config.yaml
model: "CTC audio transcriber"
dataset: "Morse code for random letters and digits, with fading, noise and interfering tones"
train_examples: 26041
noise_aug: 0.002
input: "waveform_16khz"
tokenizer: "char"
vocab_size: 41
arch: "conformer"
norm: "rmsnorm"
activation: "gelu_tanh"
mlp_ratio: 4
head_dim: 32
fused_qkv: false
qk_norm: true
inner_norm: false
moe: "top_k"
num_experts: 16
moe_every: 2
expert_mlp_ratio: 1
experts_per_token: 2
shared_expert: true
wave_strides: [5, 4, 4, 2]
subsampling: 2
layers: 14
width: 160
positions: "rope"
kernel_size: 9
residual_init: "scaled_by_depth"
optimizer: "adamw"
lr: 0.0024
beta1: 0.8
beta2: 0.99
eps: 1e-08
steps: 6500
batch_size: 64
epochs: 16.0
lr_schedule: "cosine"
final_lr_fraction: 0.1
warmup_steps: 320
weight_decay: 0.0
Rows from block 3 of a small CTC audio transcriber, named by matrix and row number. Rows with one number within an expert belong to one neuron, the router's apart. Each number is 500 + 40 x the weight over its row's rms, rounded and kept within 0 to 999. All counts start at 0. Numbers have three digits each.
Before each expert's rows are labels from the 100 clips, of 14976, where the router gives the expert most weight on average: "top examples" is what is common among them; "peak on" is the class under the peak. Only what is clearly more common there than usual is listed. The data: Morse code for random letters and digits, with fading, noise and interfering tones. In brackets: how many of the 100.
# router: router (model.blocks.3.mlp.router.weight, 16x160), inputs 0-159
# up: expert up (model.blocks.3.mlp.up, 16x160x160), inputs 0-159
# down: expert down (model.blocks.3.mlp.down, 16x160x160, transposed), outputs 0-159

# expert 11
top examples: reverberation (87); clipping (43)
peak on: gap (85)
router.11:511484551495494489509505490598473422535474543492528435483476523528537458522554547527403498481486530562422478426492446521510483509536507522515555466573470538492478472482416517545559541463493479506491510534460505463457482524445506550521487511393548457501475497497556666541561506503475519505518519536491512496526537473480462416472510490451512560458518515522472447494560515557583512545530489469453414484516439503540600500505527461467564497511512533446497521487468485515484507517517468
up.9:499509485495546512568420513442567482532495494530471522523456447433461487529469498475464479452462472502513457531449486534425540444576522455488554517436494456500527473455454526484477475535500489411428470485544592428473526465512473492490509553468426547492470524521500421465446452468448442528440424518531498539477512576476508586512443485429504482522472452551482459515536442441457464465450584463469549504485550473463487477500456542519514504463450522545460479498465470469484527540439510
down.9:586455523488448510518488511433528501607444527503573497490505488501519476557532441500549403518517424553534451544533525534420539530537487426507575508504501478529475535545506480521490535420504526513549517557492501462512539448512471481535559574525520512444514506562483498515456455553480481503405484504451460453501474458460445549483403546458448501514503425539445488494475492557522494538480449449495479432515523522544511477536433403541456470498530494491490480434521520521530491531520476
up.10:504490553515450509557437488433517502502466521545456467519470483459494449551517461529546438448447455530561510609493439513503420554585546489456566526499542451483509488532471481452515505453511541497538505569459537533484517526482495513429507533481441480437508476527471538502489521572504595454450516501469474500468483493469511527460448516494429607501499472555452461509525534473522515509476470484513471399457499531517558475604527460449478576476518489514443528444511468504493428519472549
down.10:471505494501475595504433517527550472486595501503512518485475430519491566387526475536454517523479494396488492489479487506575563559480519526521543485500521514544577548500497482460491510555436434466519468457516478567471481530484528458492510500477475514484522482475479529468457476513518486476528470475539561486483475443577449477474528501524542480468471516561550524478531539556542520468526519564528490536532500453497499507382635624521508506512457502543479483528496419543519522467452472
up.11:478509494430448429508504515502514536536493523517493528491436453540471518495434422506500522423528521455568436489503485550490497414553498536519479531489473498447508540443499509420413449516497496447475507463540561486505482397547401472519480493489476545485503525485528479471491427460453493531607532583534473497492523531507500541506520490472558482495508525486502527468441434458448447538458546470505560519509564517427483517485420476529456484446462472522534522530404470424557513512464510
down.11:561437541502481529551489475535489510516499482547539485485433451479515459514526584454535515483497457464466488502396543489464498566528514480554613540513455556444565535556552432469493532485471513485517503530523509471553493539458499507505537564440532435470501468464532492488515479408444517430482468561482423482498510457519467471425490556534559516529525522540436589498505513512519505519485465530465444470519488528440437488503534615477532477533530560450574518525534477524556474513491503
up.12:453451454456491412543459587512488452465493477460557498459471514563491445524475477492501516462552492458538501472451491539520547497471468474496438436396544485526521542437505496442500431595523532470526516516545488529535524474476478411506545481426478569490504474444457518523504505525498392478452533495491510457507522506533484455437529482518474603473452463561507507537485506522522444504544454401514526454476514462445502575484485549526521500475429445503539583478508462485495511455485528
down.12:556470565499496502459478467534551499518475509524525533488504520498534493534553423473549403477516423471510468580514492526465495485519533480582488514520490548539556524561496506477531585411459479496504429536520527503511508474569484517507484503511482464507446508529541505413504522516471472497444550496437458485516484569531454502488432534464444560391557467581501534507514503590497513549479439470553475494552500479551529500528413461571502456512551548457534514414573502479537473514516495
up.13:439439455492459485517501499570474538509415492479422533502569418510483474507449492534514490472498489495503449494430500487530504472391471512490432494462483482478466502479443479485512451499547544502548527454545476499553484474519419515524418438490484464539506525492472513510469481509528451548479445544476472462470476520499492410449581452528568527472474598491530467509515511568505570490446543478536539489449475494441507479452536529536518542431467433446482515496482545448475577426429549
down.13:546473577512497467479498488460528506510531525508455594466492495500506478524546425524542454470515412497533471508505482510477518513510549429511511525526544547518572525523489456471435526454497467523568432541403504448538470456519467525524557545566521449491458434507554478451481511501487550477475516489416453425549440498456490544502430527490469535481574428508470561520492534582521526525434492468551442507478491491560506466543454408547454457505517566556472502502539481419526479504527513
up.14:482496447463474470525516474460488507480463490478535581431450473523537557533453487500439540494539449470545436496459525526483513450500468458502461519512428510472544486466512505479461441541491521486487498454514521484506535479483417496548545473524488529516499564484512475434450402431507456506614518565503447489411449583546421569488474472421527522573488523487527464501505472516453516486484557508481573409502553507438444519515459497537517529417522480507521534480488448419499444498462515
down.14:477509536453518488493459523500527450544523484460494536542555505495530574458555561508512547603537468507528489416428537492478511531458540472587509524478504527540476558474518434481463517484463486406482458531492489450501590463445473531577461473575483469486514524529512524497499518478549542436464523470530469508535512515467525440523451533495441519558582460511526542449499475570526489498523497531494520571493437521541521514510486515508431483484439587462571453546560407511556454448526497

# expert 3
top examples: fading (97); speed: slow (72); quiet level (63); mains hum (49)
peak on: gap (90)
router.3:520397546492505485473540589519545516527545513504469476536531485432520473501502556525517471555468540496527438500501520466552468449532442471465564472573569539488472503514452585546566504531556499519529521482468401551476464466456488607519460535425523479501499449449481571481527515543469561562495464510453587493482471501565447531489450542460505473455465476455484488536509475533590498477585519503473553485499455516537500579489499469465458476512459472471477515550504551525531462463535511
up.9:569550499477473519496451512487445487401481531533501496524491556507470469538506499502471448531545430538547469503573493499469466475526447536510474509541484512510539482479479529391429523461474479488470486422518467481472519423512429482515515490546454492503374545522537405479532452473480450514517547538562467475473517539460469545544485525451511479524510467614458505462478483490485487573440587470451521534481521499466467466581458505535480491471567443530522469500511429440505447513561497
down.9:452432474502449432544502476480511473427501558565474492503534586532538491462517484529533526513505527418440475490573470512464460511441528583503483449516458467475537552496519547478523562553490519488564500502538530530501464434471454473542452458565487455501550430517550489528567559507511525497501460492475510526497452498462522564497454461515494503545496466453500477534457525369496505447550499542423546536488512481510507540494426531483499486545472433422443535421476463501454558531490433
up.10:499429514528475527537488535491481583452457405456461501488546487484441482440503493535523473471491522490563544496455450463541515513500485504419546473458565432460453505518433552514560505502543582481519531505466457486537486487522491552468526498436483498452449499446431535550496489518484513620503485498506525540509522503403483590547494495464496498558429502427477435556515497436494530518561493451521528494431517578512527411486546546526541502539472531499511509490500546487449485456476571
down.10:454528468514480499533489493488493512507480433446465475494536485463480539415467455526424561528456503417491475545497495536534518487456471526452445526518428464455458561531482539494497502583533494581533530462531437445517512461523460452450494435446473447536496492499490486514511520455504538528542453547487442519482555516521509493521468412464536501539458510474527493530462481381506494489547456465546545517486539537469517429455502538469483563535417477554440517488465547375450583517481495
up.11:507550492426512488566514541517470595492492542483513483507440468495495510454465483523439577478531452496534434513440550497491528458461495578499485483462420492451508469446474544451410463525473549465457505474537499447532537474479459423516501462488502500515555556507476473464496438470557526548565519567450461489468552518478557579581500493480551547509519551482515533530463497495435503476452524441474573467501557492446429523503418499499459517449513572488524490497459479412543520536454465
down.11:494549510537443453493531535512501476424503498494549522495496476534464547481504460453476500522530527492479415477539525497525542538466466501488513465501564510521468506518471469441455549511455482435522431509586470563496530558582523517454538514509476553540511511456503522494530499430571405492464498465543438477526538510503462479468493477482602522571479506513587586508432500474460447536376528495487496515475478463523424578485498478550505522527467546541555509557515451469512449526445418
up.12:457483463494520476505460588444520551539460414501434565524549526469481520545427480403453527500469498443539518561476459511478489503557544564507489503498510484455528504500499560505449489470582586558444532452490497476442505480444506538439426496424498468475605499446489502458455490513535492517460412504512463525492490516474498449420480434453496530496465458446500461488527486447472530501538481453441503493456487568503472494462481542469544534434464500445459529473474561530439486468505547
down.12:420477528522519501506465506514543435441510501573504516552560548559480513485467483560495515505504506423470443464530479513516488532405502558485494450512449490473483596528512494456518557499448550506520495530516441513491455550472522419434421456519533510509445503470496505499481528510440448517527451502490510482428571518537527499419483439528529526583458515513525499552464473433600465563510543547497476510499512493428474507480565524470491420546440491478522566483553528481457572517526430
up.13:509499476436491491535464491420473481465483440470456495537481503557499510510508490520420518479480460493484438499457542500514570419521523526488471533490457480417550529419502484420445482509492545458507466409534524464474453431479409487546482517495455550515465556528516449421539417429526464513486477564561439580445465545521461571507492419411480555484478517525511547513510498500475506530479573445493541497499538528450435491512475482507461521468472513502523469510421494453495541527492549
down.13:575582472493548389526533433436459497428515496521474462472505508492507528499486482523445519437474564516483444538450516531464480526475477558516513470527481525494497479499474528477437500441457417557456510482515467472520540464470564547522499472430526497452565425465487553430478468422539478560502448504458568532464537463495525525514435451464456440492479493509505450461515539460564466439542527457445494501570567469510479485473504498489512530405520527555457435504481510440529548528551480
up.14:428519438467484510546542477477473489437480418446501503513526461527478579453454484521431561457512496518530444467490534426445528472517439495498499460503428494472502501422543522482453463574526526447500502455542399472529516452426479446478497500513439482484508499496474489476564417478531484555545493562531440565484485540508524530578563450438477479561527475523517503495450460519485497484480554459507587486521576570432444441508440522485498547492502551522499457482455527449504532485487508
down.14:450520519481479559535485524496465450475583517455519554445408478507488462488580418463491493494473501488515599501498403483536476491533573461515545534517510535478550438503465460532520449505517452453477528563410514497653461436491537497530531480529532485458490533534494497496446479556481481477500527472438471498535471445531534486539501545497466535517503505503450530474486584521501575500474496521573430518509489457545504499523539504539487472525463524472537442511482437554515388499466509

# expert 8
top examples: quiet level (99); fading (79); reverberation (42)
peak on: gap (87)
router.8:536464508558477437460536546529483476556526527513556472476510560489494451558534591519556553549477496501467469476568490495570482532530540513413528490464512566521467505567468547599516526482545507541535559529486488537525487458498547557519528530512518460447530499441380554545498523540437547483522501523479546516597488507513452406526565539483495530465493502510450554512539568520487471511550474513451539440458420513473543558528455515464461485537518521488479472436482515448471525515539516
up.0:453505491544475506574542494453464495440482469444501587436488542489499535443462417519475550505549493469476512418418490516438494456490504606528474567492517505527540489411497503449474463497457546487500480425519462456515565516495464493461563425475485552502554555466533428497526499484500486494530527471554492530451527552488563531521482514462499519530492456510423500556448487435444481518485547456494523504482536494488462496494466541522503498479472546381602517569474524477498485449478565
down.0:489547538510592466531525513491497514516451378467426504485503514470467535489477549428516464466456469515490548519509493470493589534506494601466456513513524498466488564508458515457510483444532600493419455483433521489512468437468545502485494460469435496524505527524471456546532521490472520607501481514539511496528461496512531443534515525492545515610484495545539542527497494437547460561567465493484485414495542520487525496535436559517563407491512424541476539452476502519473496496553491
up.1:500447511431457560497481470487509499460489478476480564501472484576527526529504467503462574474505449421514461425462509546432513437534448532521500556568472480443519573454526518440465480482518491461454468472540567452504523445415441479494472478513449443500557523529528436482504421437524507518532545585532483497444490547484586515499430513503462541558539470594478481487498453466495518468484526468500535463525518513452477565544457517510469517452540430575521485579455480460487521511518514
down.1:508571522433558443478540479497517560531541512456497532440448507478521536463472518506570477465380494492501494490502571558492496525509576471509548590538497471427521574484563462493483498499534504524482483475528557459488601485447522557488498565502510477455516496451553433516511488520526546490496498427491481484511439506465396469444407517488472545491475454464466567481488445485542514502484463464499443503502490530536522522496436469471485521466513494578545523516585524564493423439492483
up.2:506476533468466504504499479478530497486471532505485561489434482543565539496479458538454495441496490447520449504444530552463509432528504519543494564506467471447547483391525436523454490530435517473487472481581527464539484453475414418494475413512460537504478502485485440477541409465523495528487431566527450493447519530490531538533461449457532536538509503565534554473496534480481440486498561454506581476496569513419442518483452509528506492397458492426501481531453503431497512481481446
down.2:515525480399518533479561532517510477508511527575485427535526478489515490526479538530480531468573455493581496489519468481461478525502540533490484437472478594551457508565484491427452487488469452454490536499557537473510537452492477458491484533480473448501469376533446486488531546520527424529525542529518541445484546500529535465460453561486494496593467521518437476533586506509519463549550597492435525528460565442480450460455482506538564472500506546487430495570517490502545509443514466
up.3:455499432448493539496492484465498500457500514517517529465509511487443569457483421513459509468492501424542478490529506510475534480476501547540512555523568491449492505392575498477407502531480466441501490422502545462538521446480421469548501445482460529457480545495485405457520439375558525537542504582508446499502486496496493543465513504441517456524574497520446445534448478469455438522515554479487532493474521568452416498545412531526510493513535462458495489507448523450482464495507507
down.3:521484561496513544509513471516458409492545543510498537533556506498517516485494533532544498488531460482541497460454460555509474457471449467489472557479555478500548521474461546466521514438560527512430502492451433503565557453506454521530524469485490462405494442518453483495444520495528512431483496515478530517516516542567453502543509562485497411512523533495525466521463484499456547447499574403404543473409444438454545539410479461518520467465480500447567539555459471518487552428539450
up.4:497553537431510564501483485475525530467478484498493516476497478499496508466484450510440549458489400456515420487485493560461540454453467565474485537513433468446525520426514491422433432500481505438490459433566543479518476474570466448441511412520473508492470548492530454460486433427534444483493462553468452490449501523468521528472488472486493509509531477573514514454418478504390463472465520482516528497515563507428475491516457448575515450511503474491508502546472433397489470464480488
down.4:554430532458523541443507547499454482510468479472514524516502469489390570537501514470446508499582408520554494445470549463503496526487532457573451425509472540547513474458508533514524518472469486511510460487500441479512497491501523488509512456521498488489467446535432465517481529532496428551537510529548519510501484480496576500532523548484531454541540462447399512435507547511504413568508482424549596471452463480506536477489385502566511537503440539458434481509458469497577494492495447
up.5:468521488474449537480488528487449444508479493545444476498435445514551527503462464503424536474476486477525452448439491484475441425521507534510451457456441486531514556418517456440459485447472492488466489429520518459540463418526439468558476446516474526480530589529472430493513469394504519458537486592501439506517487555465522500491483497486561444482525475566498488538482465513449503484443530465496564513512559570435444525500462482480529520515507489522469490604454486393519516479462518
down.5:594438497505437477508469507515478510508460509502507481492564575515474516523538458430494481466594481474527495523557521459510484572480515501539521559505508510468566518439466482445549516487475546439517479578480483494514551432527545433423490510502479452433447479518502492520522539575524517472524589481584495399474478473487554495551463498550527460504487511536444529484489469544470424522436513471526510495546519559513537539546380452546535512514506554483537498422508444535496500561512493

# expert 6
top examples: quiet level (91); fading (76); the character "e" (40)
peak on: gap (96)
router.6:495484576456458516442506508519588483526505560545486440513515519483511443481533545516627545511446550504476544572542527489426452545518497536480566482495497503472527521512461491442525543534539450536469552553478505519530518509479552544500462545502533477476563538488503488552480478407439468430452545412491567473534478467524496436438510506503533513488526501485481475501499484555540468538527457594512527485445468517545620517469453525418512521506527439481438460507442539467531521502477506
up.9:454492528491501490560490456538466542464467478500488442508523465526476497493479467527499548464562503494591438488478509522492544474461516534538443519416456480432550517441530470473448495502422553475494488432510475412545501518509460514523475428535449538534494470510541441450526455402501544553591518599514482526489525511528536519568482495452541535597524538515535498464476450508418507444510527433526501522528516486432399497536445535527491492487503502452500502526538495473512491567411536
down.9:461512467483475500511507528469567493532499485556445469491558506517485532451531505540436479500407444540508487541480491559543552544542554484415496497473573469502468482497420532426531546567510533479545536439518490518497546509461546506488461501507501568441531558511533506495508465531471433406514456555479531480499474480509468553472465445456556489438461497516416557467598529466554553405466487515503438567498475512514492529491509529466487550463471517460488446512560476612476514509533468
up.10:464473494477450583490546477554538518452524493549488411431518565513522516399525480535520482472497590451488508571547502476578501506455495510495544543447530459454473538459477499531468476436533504560543558499493557493443559474479495527475487473501538485532510459444507504493434502535486469609495453503531527462551571486432483542521526445512528462435513525498546527542476534515491616576507431495561512476493509504502484505417538491509510575507507538500446484461499537529502549552447545
down.10:523542528488409532420581492520537507612512556488512534454543514503469477510515476493556472500441499490551509572472454486432503509514466460515528547448472477512547458448493512478414484446504523467529559552438504450525526391490520546531497544513542455520556518528531484432468445545545490533497516518480564479528524507494476499494528528482484496403547537470482459449532496578544542521489524525519466509527493499529547439481430465469451613504560521543498420519524541478535455562472503
up.11:509500485461574506528450507452517457477489519493565514575475477461524514522482469505509489536623491534514514468520545428509529486477489511533463566470432489502482451487526561462505482516435436484471422513543489525547485530581511502530573477475508580566527544477539509444404490533554484525497455456549513451477521428483490489401479561537531564513532476541469475536481439430506470522530547483543515503521532433528537540504498555466467432501475461574542539548495391509514458510495520
down.11:481527467513485478551480499588465565510536436566523454528566475524428481541480497530529580494541542565509470462443513446554546490396498595460456502502494486474433504468442496518469517564484489522449547558534456511574518452550439489525525479484499582469522552412492491518444524567556554504511465456472523534517502457503510517480580531485548468555449566510517462529530491464471522549543508486481566515464420545536488463440571492505519531508522525463506514511420494476486511485463521
up.12:467498497459497484508532494457498525466469523537476537472464492484532536503438472522462537472551501463516437527443506532505528384497511543487461463518517526443585485446535471414416508536460444458479465403569530439501488479541424470502534502465449519533485558554534480444508408465484455545548454560480432468498497532493520574538482489456527516534496581472536505435450469497400522459518535450490539520540552535442465472480475522487492462504515490460472513552465478426554531476467551
down.12:500496535474593509543472573515523565551517510510508511452527529460485478486581521520474545506489457462539525475409478469448498517590415509473575477500519482497547481454535493427419508546481443480492460506524573449517586537529542463512466579502524459506493525498450469447458543468451438510533533532507435453551545502492597503508453511486480498501574476579529559432539550529509475477512512463477442475457556420511490432531495533488491432520567530513491465471536490529528480485485483
up.13:478530471439492474535475472503516511487453480519494483479456527528492504489525447497453475517499518443510445485459496539484516466542518579475504571426461461477549505448532534493454463469419495434485510428564519489489523463547410474493509456519467538488505549510508439510494483443454386541528431582545483504483508544540496599532478474445470471528515508489465479453496511474479486490453598473476571492540567483432450505513437492560571521494509480433509484505462454401500508487390540
down.13:496457512526520415544521529501559524464473489452425434474511499514490537495550532503483528551420505433520483447508493513494478520537498404541464482464503463521473420506516526498501461523506528467544546472450463550505511548463504432568463543434453536467545420495451561617383576528464481473477462515471493412482517492457475553550510527521479501411459492541437489534580476450523489552457481529457463490510492528535514451513427507486449501496518458492529517499479468539459518451502462
up.14:497519512470559499470535512553455537486465496489444541520423481524523552545467479547443542499534481556507482501466525539417569446482468524507490569468470544528565508409497484412480433484464502481486496462530524487566511375508449518520515486502489481550539557456525384434485484434532490504514456537529461523426516521521546533469530471459511509493478570493497464507429492475482502416420568456546524512558588517435447486493438519521468518472530482475533489498493502448540537517511524
down.14:517511494562524423529513451521479475469458500425452499449574547471589493475548440514480473510499535469481491445546513534509465518552492530448542524484523437467508523460539460516471539617517470535466526496526540491444507515489537455541514459514496514492515461498439475472504501427443526438490459455522472463465507573470381443554495471524565470462542442518526527490450541477599560495523513515427401490521436502539531495512464519476522498558537470518434445498488453496496503525511413

# expert 4
top examples: speed: fast (99); the character "5" (53); the character "h" (46); the character "s" (37)
peak on: the character "5" (29)
router.4:510431503532479474506528556512490510502594473440501476514486454549500522483561451555492533474461514526510503411448512510536504441535490479488562554533427532444524496508405495442512468479456508440581496473503431506536482574483508560465526494422503496495454486430500506593493451449517482460476448430496541563452551451520552566518491431443459528497511479537557434499508494541526479525479525420534529507476563540382527459479518512539527478519481522467512499496538499572515453476471462
up.19:526493529530592498474454492517493451491502504564571459524456497572521507497566502534533487527508513575448511391501521445552521523579471479509492487496540579529490444546526518501536497552424406409488410528505469499467435560504536530489581506496504518519409489533502532503464514494516436463468499472552529495485541513587561515510517531522512481464535497561510472429537525528500427528511520498498483520559507431488506560528505492488483469552490457514558478499513373516533487506548453
down.19:478534472537532449539431620506506508474482417506537445557574482574520528487489449476470514539520513467512482573495499495598524496488512487474496548487466416408530576511466509484509500532488520467567492520566468536511486553469446490511526497509448485531441489480514568556515514476511497497475518544514498536475508528588546480480452437516533482542455562533517518534484558432464482591515436513530529504472493502446479534490570526429547458484418490530474593517559551509473541534478473
up.20:487548534456474481493545432540481521476442512496513501467509490480492480574478450451450550507567504524484472478529527509467494428486458532562451568474449522527537460448480468501454390474528487479419464463567506468532521436543463438570489438556508503518515548520548452433510458481558506490475547558470428494442464542528492567502479516489588511472497547546488483492460416508446416472491573518488534478527564518469471515557458488516473475482562468519541476540438433440515499473530540
down.20:525504591473566548458505475456554470494602609548515528471466516448503490526492474502509464500469502563489491420479514547467474424504517436520500457523494503515525475472495452426471553506508479422415515446466549544508485523517468529530544546507487457528501473566505522444510492485558546441413480520503518445450451551413526451437506557527458528498538509522498515487487496605490481444452507436535559500499509465447496488516481458515488475466486495481555446469536448424575461522532524
up.21:513492595514503495431530445533475495450534534479491467438467461522545496517509475539492527467564507579468479471531546583487513551519547516640523486504479552553533438509537503486460483487471519486517459527489475490488565518527460502551587479580518545556478490520540485485507489461534529415519527559519533391458529472569575461466526531525471528435538487514539437442471521592511486501492486547531495552549472475488534568525513464493472502486482492492588502518506423484584492513492494
down.21:559433542512494461500519476406443513456491459511467477447483483433469540463526496490495586493396524477578495481477483468482461548558548497516456503538581531476498550505504453460468512397446463441504503455477587536524470505506553566535458557451444449453543453530481525488479488547520462513493468502511504445516493453435518459500550537474467522467534525465510516494460469469540482493450544475503518525467533457531535507529478489635439602457509564489577525484492469526478491508494499
up.22:506486475507434520528502531627518543523452479480566505546463436544538512547553504554483492496510490507492492471442460575477507432529483457514471506533512575533531515502511472445494476531433495382505450531528424498536466536521478528509615472522517408574385535484507524496506502507479465426513482532514548555468542468478538531496499443523531468440521562507519522516538518559498444517470507531568512484494452452541465483516511525527480473458515503478561495488475459510521519458451386
down.22:492528536475569484456482530518552499554499473434555461507556586544473480448457536448508472484527498455494495529480520519489494517507486436505529501523397464462510551498486523492488538486529556487557469577492444493496476574480553480454511518553498462538526525476536559560518521499477559466503489448443478531487499503556559483547455488540426461524438546484505508575400559514453489607473446527534466489507424509534455521461494500400485400486526500550506540488551576557472471521518493
up.23:484579526451484441476504435525444483516475528511496576534419476494504511577458461479488520444505441545492460476502521495466487460538488562548466539486474534522537457477519521530450430499426490481418419484573475434519478448585443477545521454497493523510543550537509487430532433468482501433561515550487461491469523537530546524547475518472532494470544501513477484499444467521400444473475529501500542527506562491440473550539391481536463537465521460520546475508459475464546560496472566
down.23:527545582480513534515455529445524511519589467544528482444491571472525567547517456554562480532494455522512505540523483516523486557463543469528461451486511510490459524530476501516418496448437542471460486513487514529539443515514492556503503561521483505529502436489495496398454479486502470472494468499436532544466513536456600491400481496519510573565530425534473542522504445482485473507490501462513505493442492421466474536575513492470483408464546530437534421499519470402495430525527442
up.24:521540524433532474554434479419498528492464493493482554511473588448486491557468483464525503443489481492566453528492436517465460454547508511483497541505537506501537433492447531461487444428497550478510567464503516439508480466450458499504525536464470430506505525493470500515500474507524506476480481507523425493478480539457457499480450535458447562517484528558389462508531451499418444538462534478434503402468513487503480482570448503518519537444474419541559446468541482495509404426551571
down.24:487440512506411512496568436571451489487524548549516444419507407497517476470520502550480485517496545542450480438514522525515491546498563558505528526446508538552464548556531450546428469489488448562443506548505509534478487441486538514526463490543591524503499504477470418440473511490537507466478516471510504463522540507497503433553520549505540445372586517466536522520498508493517531411531481569566538551501476516482467524520548477563523521593473480452538455496489468471527503475483498

# expert 0
top examples: speed: slow (91)
peak on: gap (100)
router.0:528508578473445469418540520536538434526570526509508489535530503487516495487464545498490475517501497492483481462562463496530547505565461388525467483491527541533428478529429530551549519542558501491513532504417572537488485556485619580513523533507528500480491483499481532511481543469407473515510436474490496485551481468496485455484530529465480492442493471440482495504486524525429441548497452516479383523517490466560531440506468462461497496591461434466473500449466508406469530440497487
up.0:481502470432490513559492423467508524458480503510492540465492478541488509436468465484482549494504473469537452475473540489459522444507537564492457511507475504453540534430501489447429507531443519456476508427572554447524530465518439488499550398539440552508520539504533388453529363436457528512549502558498451480469505552506429554488536471488563502546531512504511528529454513491458493464470521520460585494526577517437438509502426517509460462463515493461534524541469513435486531485459500
down.0:479534506553490433502511505480555508435414471519481542525560438520514500528466475464470488483510492469507567526417526480427489513619494489474476438419480506555529484529532528545558501564497540477489566550512468496546532474454502559556437523475568570497479519512501540498529507528531592514500511506470585458522505483467474454554496511485488521488568528440491533499422411467466405461476492461578488418492518553487510489513472541554527480437491483483470500449446498479578498489468475
up.1:466503452583568479535438554519532529501429519500441522536461517478461529507496520566508501479509540459411488564490533579431468528443481550535496568469512518556514534498521477473459492509497492505599521509471407503525529508542480463460451477472546478537516493436538538474491573507468484515544500468505478510388522508485538468543556450491483583530450576539508487528498504429470481446514491543514461509440476488495475540452570483490597500461508566468535580575509487552533541475477499
down.1:549516500494556517467537536529467488545497515534455492521512511490504621487605518563495528506533498531514498604456526481488492496572593510520477542485480488521503496492570503484470516385489517469555516458500493561529547525642460557522498497478561574474564480535446549492474507432478500556505505432540518483518500488519530479486536507496485573462498500466445493490521421525545550487467505498616508556507466459540555494468504501484496456456526570501538486573530495489468461465469520
up.2:488501483510495407459429459484535474462453560515482562521486474508537429462447474473462499499522533492494535448555477449477417490511478494519579502530473511531507492476531510434476484623443472512406459521516556479465495500492517500556529517483486478512464570530484514439484500422486484508563539550553449478503517501566557555497451495505473516459466503509548488411556464533463455525390510521460568526531540461432479522582469549492419497526516465544556506511510466429508457503520534
down.2:444499511511513495532510454510474454532474510491542450538497546545463455520515523530480428524512502535494495463476504535497528551519388445543448471560553498472507476504464471392571497514455526548438525554462500521398528495485490464502552554490524512505495446535483462454455489459488384464474472554449491466389467462490383528493527405486436427538435521530493572463563461471477412517501482534465446476504492514508488503521495536522485496526538519539498496520515513479478536560468507
up.3:508505456521454476535536457520472524522464538492496533459495494514492493473555526487477504502556497456513434504470537528449546422512507555520453486502467505510562557509520451452439491512482526400475475418561542433535445449509381428513528467488455593512460511469539429422521391437503503515460545534450462528481524479510506560493525461460536521578477488501512532474497498485503514472479572460494529493521565484439436465513480506534546420501473523472480434517446456413492526544484470
down.3:507410531538512507507552527502503498543497504466525489449524537525524443519515473552536522558493481508489544558474464540526443425428490458483493476519541452519448628462554522492505442495463502437469531465481528534437463509494457449491516461490535478468443464580464531509525484510465535505432442581448514523497459487436434517520411506483480493465477473565505509510564529498469358481534481469500529521537579503565602462536484469536511514486447442502482476466518511461565492468500488
up.4:508532480524571490518385512461480545464422446576500521498467473445465517440530512478493499459482498573554512507389464495513579447476451560466436564503466447444445419473457451468483493518466576481477494527502477506479488501548543524466520494439434522428446541467439507475470525553487543564549468486516491560494499523464562488542486531453452521494462502596508467458493485420480497496522510474466525487438481513517515451496519520592521485486459453544502490563520522520482490461485565
down.4:448477554513458522486502464490559472448490520570575489535557595490513482501528478568521541529534512481473467445584544496477512542498489492498551486552579557496488585553520508505473515497501477519564542580518449578470522505464537498509478458562430518540432490512535432511511575509412474466383539543530522507512560480543504468501523474596514433479542477470503528529526519532529588530469467514515462534524494449482522539475512540493467455516459522492463558439484523515502554509579497
up.5:544532516495488519441532498514419398490551545468578524480448558505549450544509446473471469507548470523460476536478534494455450506575476450571530475545446528546489569507574435472493561554450455504525465517496505491478453545543517465570509519505527507517529512556550485461515549499480487431492543543495517476497471479526432509503525522535477560438513423480440484448492529555524456417465487497537512520593510454509474510529510447504426484490545512564534484505531407492566548552535449
down.5:380472519492500500569478540485544470501544445476535433544531507522543534490542504555508512504491493465482566602487488582566468526488505493492475498515530441423501547487513471517475533544461546443511558439540525521456539465452455527526499515522469502575468443450497474528553475456476446471492484522475481497494496474494433545412516420506479498502449487410497534566497487457546557498494450459476463534478455498557493496476564549512538452469438491439543541485529529546432592557533457